config.yaml
dataset: "short made-up English sentences, spoken by a formant synthesiser in many voices"
train_examples: 26041
input: "log_mel"
spec_augment: true
depths: [2, 2, 6, 2]
widths: [64, 96, 144, 208]
num_labels: 202
lr: 0.0022
beta1: 0.85
grad_clip: 3.0
warmup_steps: 1520
weight_decay: 0.2
Rows from block 7, named by matrix and row number. Rows with one number belong to one channel. Each number is 128 + 24 x the weight over its row's rms, rounded and kept within 0 to 255. All counts start at 0. After the name is the row's rms in percent of the matrix's.
# convs0: first 3x3 conv (model.blocks.7.convs.0.weight, 144x144x3x3), inputs 132-137, a 3x3 kernel for each
# convs1: second 3x3 conv (model.blocks.7.convs.1.weight, 144x144x3x3, transposed), outputs 132-137, a 3x3 kernel for each
convs0.40 100 [125 174 125  88 146 185 115 120 125 128 107 106 114  84 114  91 126 124 111 106 119  86  80 100 143 151 111 117  98 125 111 158 130 153 118 102 137 118 112 124 125  94  78 126 109 149 126  70  96 151 124 127 146 154]
convs0.41 104 [129 103 142 128 107 108  94 131 140 172 134 130 135 105 104 125 133 134 110 103 110 140 202 142 118 108  93 123 143  78 105 123 164 107  99 154  73 101  95 118 110 158 150  87 145 150 164 145  97 136 113 123 127 151]
convs0.42 099 [108 134 133 141 127 154 113 125 105 139 121 123 163  88 127  78 151 115 164  90 123 132 151 143 102 135 130  83  98 108 150 153 104 125 102 105 147 130 123  85  85 149 104  97 119 130 137 153 203 108 148 110 145 121]
convs0.43 098 [141 144 150 116 146 137 166 137 137 136 120 114 102 129 136  97 150 133 149 117 120  95  91 133  90 115 142 124 137  97 108 113 125  99 145 105 128 124 137 145 113 133 121 103 121 149 139 139 141 131 126 127 134 171]
convs0.44 109 [139 135 130  92 149 147 110 140 107 164 136 112 122 154  93 130 160 106 124 142 144 103 116 165 169 120 150 101 101 110 154 118 121 126 121 123 152 117 132 130 152 142 117 155 156 126 134 130  97 129 128 147 120 112]
convs0.45 101 [142 126 102 137  96 128 166 104 121  94 130 120  94 148 101  98 135 140 152 133 104 118 106 100 165 160 145 114 143 145 137 133 161 123  89 127 159  82 135 140  94 144 154 171 139 134 127 163 123 144 124 115 101 148]
convs0.46 103 [119 114 105 138 124 105 102  76 128 125 159 124 111 104 109 132 119  78 120 152 132 114 114 131 142 120 151 115 113 103 114 161 151 145 149 131 135 138 130 140 160 129  89 123 146 113 127 100  92 136  79  99 130 136]
convs0.47 103 [131 129 153 120 130 158  79 133 137 124 121 147  94 119 121 130 115 116 109 136 139 115 105 146 123 122 100 126  92 132 134 113 130 110 114 143 187 108 161 129 118 109 147  88 118 127 121 163 102 145 132 103 104 122]
convs0.48 097 [171  84 144 134 124 133  98 174 155 143 147 121 126  88  90 122  68 119 122 116 118 142 116 128 126 114 110 149 100 148 162 141 161 143  91  84 126 109 122 117  85 136 148 122 144 159 124 136 109 158 123 120 140 102]
convs0.49 099 [179 134 106 107  98 114 107 129 118 115  61 105 150  92 128 126 143 162 116  97 142 132 134 140 123 169 127 139 124 126 125 158 131 142 159 139 103 129 153  88 117 187 107 125 101 166  96 182 122 103 126 120 102 134]
convs0.50 097 [134 104 173  94 144 129 122 165 146 163 182 138 111  82 127 120 120 123 162 137 125 160  61 102 132 105  90 113 148 128 156 113 117 122 185 146 133  99 127 143 100 114 137 118 172 149 148 156 120 119 141 134 127 137]
convs0.51 105 [137  88 161  94 107 109 152 105 116 133 176 117 130 125 140 111 113 127 146 122 111 114 146 145 159  76 120 100 126 125 115  72 111 148 134 129 142 152 155 156 121 107 140  88 151 122 121  92 105 105 153  73 114 145]
convs0.52 103 [133 100 125 133  81 111 126 132 131 134 135 118 155 156 144 132 143 153 120 118 134  83 122 144 110 126 125 151 108 137 124 102 165 138 125 111  97 106 159 153 136 148 158 108 116 105 113 176 147 117 165 126 107 168]
convs0.53 095 [110 116 139  94 128  94 110 133  95 116 133 122 136 115 112  95 146 143 116 120 116 133 138 148  99 105 132 107 100 110 122 111  70 101 110 121 115 112  95 132 129 145 140 134 102 160  97 156 136 151 163 115 127 122]
convs0.54 095 [120  62 150 139 142 163 131 150 136 156 134  84 129 131 132 135 126  66 126 101 114 175 119 143 155 122 110 139 120 127 153  67 103 128  87 127 137 132 116  97  90 113 179 129 117 123 115 125 105 123  81 109 147 106]
convs0.55 101 [136 149 175 178 112 112 146  91 154 101  64  91 126 145 103 164  89 135 133 119 146 125 150 103 131 162  88 133  83 127 154  83 133 112  85 129 105  90 105 130 131  97 124 123 103 121  90 109 161  85 148 103 130 164]
convs0.56 102 [174 140 123 177 137  97 118 147 145 117 134 177 106 125 114 109 178  96 130 133 146  87 136 113 140  78 123 138 124 156 152 124  90  92 163 102 123 115 139  94 129 143 158 168 100 131 111 166 119 156 116 188 110 144]
convs0.57 096 [119  88 137 124 154 134 113 111 120 182 145 136 101 124 156  81 135 108 141 164 159 134  94 132 110 103 133 129 106 135 132 126 139 145  67 139 146 144 157 131  89 140 158  75 147 128 145 153 100 181 121 143 126 104]
convs0.58 102 [123 131  97  98 120 168 115 139 102  91  68 111 113 147 160 141 150  76 102  90 166 141 118 131  78  80  83 143 108 118 166 139 141 132 125 173 139 117 150 143 149 125  57 134 122 130 136 143  89  90 156 114  74 174]
convs0.59 098 [ 91 116 126 104 148 125 156 149 157 122 147 126 117 151 117 154 150 110 165 116 119 132 102 115 187 134 129 129 127 117 163 107 127  99 103  79 168 148 152 151 131 120 158 140  99 110 109 128 166 133 103 141 103 143]
convs0.60 099 [ 99 129  93 156 171 102 125 108 107 139  86 126 121 151 100 163 174 109 105 104 152 176 123 138  76 154 132  98  55 109 148 120  85 149  99  90 137 141 160 141 134 131 102  69 118 154  96 132 116 130 133 135 119 134]
convs0.61 101 [124 161 138 124 111 162 144 169 108 140 173 101 110 106 110 159 107 157 139 135 139 146 106 131 137 104  78 125 132 154 127  91 109 153 116 112  93 128 128  92  86  96 125 120 146  91 119 120 155 103 130 128 102 157]
convs0.62 104 [121 115  90 158 133 129 142 137  97 135 115 127 100  96 128  89 119 121 132 117 120 155 147 162 110 115 120 124 121 130 106 113 154 157 154 161  87 118 146 136 156 162  92  87 126 166 139 103 130 134 151 122 157 162]
convs0.63 099 [130 133 144 156 130 155 134 105 144  95  56 105 143 131 110 103 128 128 145  79 137 155  89 147 113 137 107 136  58 141 105 108 111 118 100 131 126  81 129 123 115 121 130 153 106 138 139 108 143  94 140 143 120 109]
convs0.64 099 [117 121 138 132  86 119 130 159  79 143 154 103 146 130 112 118 124 112 145 115 151 130 164 136  80 118 106 132 125 134 104 134 111 152 118  94 115 142 151 105 112 131 140 124 132 136 139 146 126 121 166 124 111 126]
convs0.65 101 [101 158 119 128 113 120 105 156 117 171 145 110 137 148 137 141 117 162 112 126 162  86 131 109 108 113 153  96 130 124  88 172 126 139  91 140 125 123 127 107 126 186 123  50 114 100 124  92 119 144  94 131  97 134]
convs0.66 102 [142 153 104 111 101 143 194 133 114 135 138 122  94  91 133 111 151 129 131  85 100 110  56 112 105  95 139 129 127 122 108 104 113 108 139 109 119 121 128 131 119 126 137 138  99 115 120 141 135 164 129 128 154 102]
convs0.67 101 [ 84  88 149  80 114 111  78 161  88 112 121 177 118 145 163  85 132 155 114 124  93 114 154 155  87 128 115 122 157 104 138 108 140 171 130 117 142 126 112 108 129 164 153 135 105 107 139 107 116 119 136 129 119 123]
convs0.68 100 [143 130 130 123 171 146 136 141 117 114 118 134 134  84 168  87 106 122 149  91 112 141  90 120 144 142 142 125 124 151 136 125 126 122 137 122 147 127 136 148  84 115 123 107 145 134 134 128 124 150 159 141 151 134]
convs1.40 098 [100 121  74 114 121 131 129  98  89 137 123 128 108  93 172  90 101 119 172 127 130 132 142 115 120 107 174  93 129 131 140 133 107 141 117 130 131 108 105 146 145 127 141 136 178 118 144 108  98 173 101 134 135 137]
convs1.41 102 [160 121 141 117 150 114 163 122 104 106  48 143 145 150 178 112 104 130 135 129 142 135 142 128 154 120 146 161  96  69 103 135  79 131  93 143 159  75 141 141 140 149 118 104 101 112 125  83 110 137 109 164 101 128]
convs1.42 102 [101 118 104 123 135 137 151 133 147 123 134  85 111 132 167 118 114 143 106 145 113 124 123 144 125 142 108 116  90  94 108 132 148 154 174 148 121 128 122 156 127 132 151 173 149 114 138  99 108 131 162 171 116 107]
convs1.43 096 [151 166 152 136 130 130 136  53 117 133 188 152 114 126 130 162 152 139 159 122 146  58  68 118 172 156 128 126 150 165 157 158 154  58  93 159 134 145 125 126  86 153 127  99 127 123 119 165  97 100 128  68 104 128]
convs1.44 110 [149 124 134 141 152 139 115 113 116 129 146 134  89 130 137 103 146 152 135 125 121 134 135 145 169 120 125 133 127 115 115 130 143  92 156 129 109  78 130 152 171 142 105 135 119 164 124 139 135  89 121 108 127 151]
convs1.45 098 [128 180 139 133  85  92 132 114  82 158 113  86 136  70  95 154 171 131 147 138 125 140  84 111 118 134 109 141 145 135 158 144 172 134 110 118 141 165 123 127 120  94  96  88 158 155 131  96 135 144 124 148 126 147]
convs1.46 101 [165 135 148 108 121 125 147 143 168 109 104 153 112 112 133 141 126  81 128 152 120 108 133 122 127 150 130 129 141 153  62 104 105 134 174 129 122 137 133  90 131  99 118 144 124 130 105 125 109 132 134 142 136 118]
convs1.47 097 [161 164 147 110 107 121 118 123 153 129 114 115  96  90 126 158 123 133 130 136 140 123 160 132 105 158 158 106 195 155 134 105 126 148  89 119 124 124 117 123 107  95 112 121  61 132  89 130 121 106  83 112 158 146]
convs1.48 098 [135 139 101 128  76  96 138  91 114 137 131 148 113 150 121  89 115 124 118 106  92 111 110 150 107 130 127  96  98 131 125 122 126 127 132 146  99 126 124 171 129 169 123 107 169 154 126  89 112 136 149 115 135 147]
convs1.49 101 [130 127 132 125  97 109 117 123 162 156 174 137 141 137 151 139 124 129 130 123 130 122 164 113 115 102 114 128 105 111 129 113  89 154  88 118 124 130 108 130 123 134 123  97 126 118 136 128 135 115  86 145 100 152]
convs1.50 095 [101 118 124 144 133 110 156 143 104 127 116 123 128 113 123 125  78  94 113 123 132 123 125 137 123 157 111  86 116 151 114 136 136 138 134 104 153  74 110 131 146  83 110 105 141 139 109  92 123 142  78 116 139  98]
convs1.51 102 [137  77 137 131 149 106  55  89 140 153 154 136 125 122 142 195  97  81 143 168 168 145 144 130 153 114 128 119 141 136 125 174 134 140 159 130 106 118 130 138 147 115 108 151  91 135 154 143 109 143 100 152  83 125]
convs1.52 097 [106 117 131  80 129 125 138  67 137 115  81  85 102 156 101 116 139 120 125 150 127 110 154 123 131 140 144 128 135 125 139 105 124 103 132 140 160 157 108  80 162 106 111  96 120  90  88 131 102 132 137 126 156 101]
convs1.53 097 [114 139 161 123 117 127 110 129 117 136 146 108 131 165 184 103 114 136 124  76  80 157 153 145  95 117 113 130 120 116 149 120 128 117 117 142 139 154 135 120 132 115 117 131 137  96 165 157 100 160 142 136 132 136]
convs1.54 097 [120 108 109 147 114  93 130  97 123  73 102 128 129 112 113 121 127 166 125 134 119 104 143 121 155 160 117 143 113 114 149  97  91 149 124 101 114  96 106 130 126 176 122  97 124 130  85 128 141 111  75 107 112 165]
convs1.55 101 [147 109 137 113 146 117 105 151 124 132  65 126 128 144 109 151  98 108 102 113 167 121 129 149 153 129 105 131  93 152 128  79 118 104  54 113  97 108 147 107 140 113 124  87 158 119 140 126  91  76 150 118 106 106]
convs1.56 100 [163 122 143 136 115  90 133 155 116 138 113 123 117 129 159  92 144 140 120  76  81 125 130 134  81 159  95 148 145 135 147 118 131 130 118 142 160 131 123 149 121 126 115 130 142  76 142 115 132 125 104 118 142 125]
convs1.57 094 [139 141 121 148 153 126 132 110 117 135 133 160 108 115 139 141 110 131 122 107 146 153 138 139  97 152 136 158  31 158 149 131 136 134  94 147  96  69 169 123 109 153  99 101 118 148  87 139 137 107 142 134 135  94]
convs1.58 105 [182 116 131  70 112  94 147 150 153  95 105 106  80 137 130 117 154 131 117  30  45 134  90  51 120 172 122 132 113 166 150 127 143 153 145 150  84  77 120 134 138 112 140 100  90 125  99 106 140 133 109 154  94 108]
convs1.59 100 [156 142 114 148 151 127 128 151 130 167 145  72 113 122 134  86 147 110 101 119 138 121 149 166 135 111  77 124 116 121 161 125 100 130 133 139 126 119 119 151 123 108 119 133  76 146 160 107 126 117  66 112 130 123]
convs1.60 099 [142 144  86 116 119  92 161 102  94 144 178 190 132 170 123  88 130 133 175 116 123 111 133 141 142  93 121  85 122 139 111 104 130  94  72 127 113  73  94 117  96 131 104 127 150  75  96 139 154 162 125 101 118 144]
convs1.61 100 [119 129 120  99 171 100 125  93 123 142  77 112 132  84 117  95 152 158 142 165 155 127 107 126 149 138  88 170 148 191 138 103 100 121 181 137 135 147 143 134 111  99 131 119 136 132  97 140 118 126 115 137  93 117]
convs1.62 102 [118 139 105 124 163 133 114 124 136 104 174 103 136 121 135 113 138  79  91 133 131 109 162 151 113 133 104 112 147 159 136 139 134 128 140 191 105 129 118 142 124 146 135 114 115 121 116 129 119 166 112 147 118 123]
convs1.63 103 [130  97 134 137 159 108 145 114 105 131 145 121 124 146 116  91  90 118  93 125 120 127 124  82 106 101 127  93  98 147 129 166 134 180 126 153  77 102 116 133 140 176 168 133 139 155  98 127 112  96 132 161 167 140]
convs1.64 098 [133 131 137 107  96 126 119 109 139  78  98 121 132  89 110 122  72 128 136 152 101 150 157 147 156 181 126 119 145 152 134 125  85 131 156 137 101 112 116 141 106 120 143 123 110 127 111 155 156  95 126 135  65 136]
convs1.65 099 [104 134 148 120 153 143 159 145 134 122 109 151 129 122 119  88 164 136  92  91 119 118 103 130 139 157 138 154 129 134 112 105 146 131 156 121 131  80 120 129 124 125 150  85  88 175 115 112  85 121 137 133 145  99]
convs1.66 099 [145 118 111 142 124 139  96 117 140 144  96  98 146 115 112 131 147 151 136  99  64 130 145 111 106  33 123 142 172 116 115  97 134 131  83 129 113 116 121 115  50 146 136  84 154 140 136 121 141  98 145 123  93  97]
convs1.67 100 [ 86 146 132 156 102 139 120 146 123 141 125  90 115 139 105 175 208 110 110  88 114 153 104 132 137 122 115 115 158 146  95 117 165 126 146 168 145 161 100 144 152 135  95 139 143 144 112 115 107 151 128 133  94 130]
convs1.68 097 [108 136 101 154 100 105 166 119 113 118 129 139 135 124 167 134 124 123 163 121 121 141 113 120 136 112 118 165 109 133 170 149  92 110 117 149 142 142 132 144 145 127  91 124 118 105 128 142 115 129 119 105 165 110]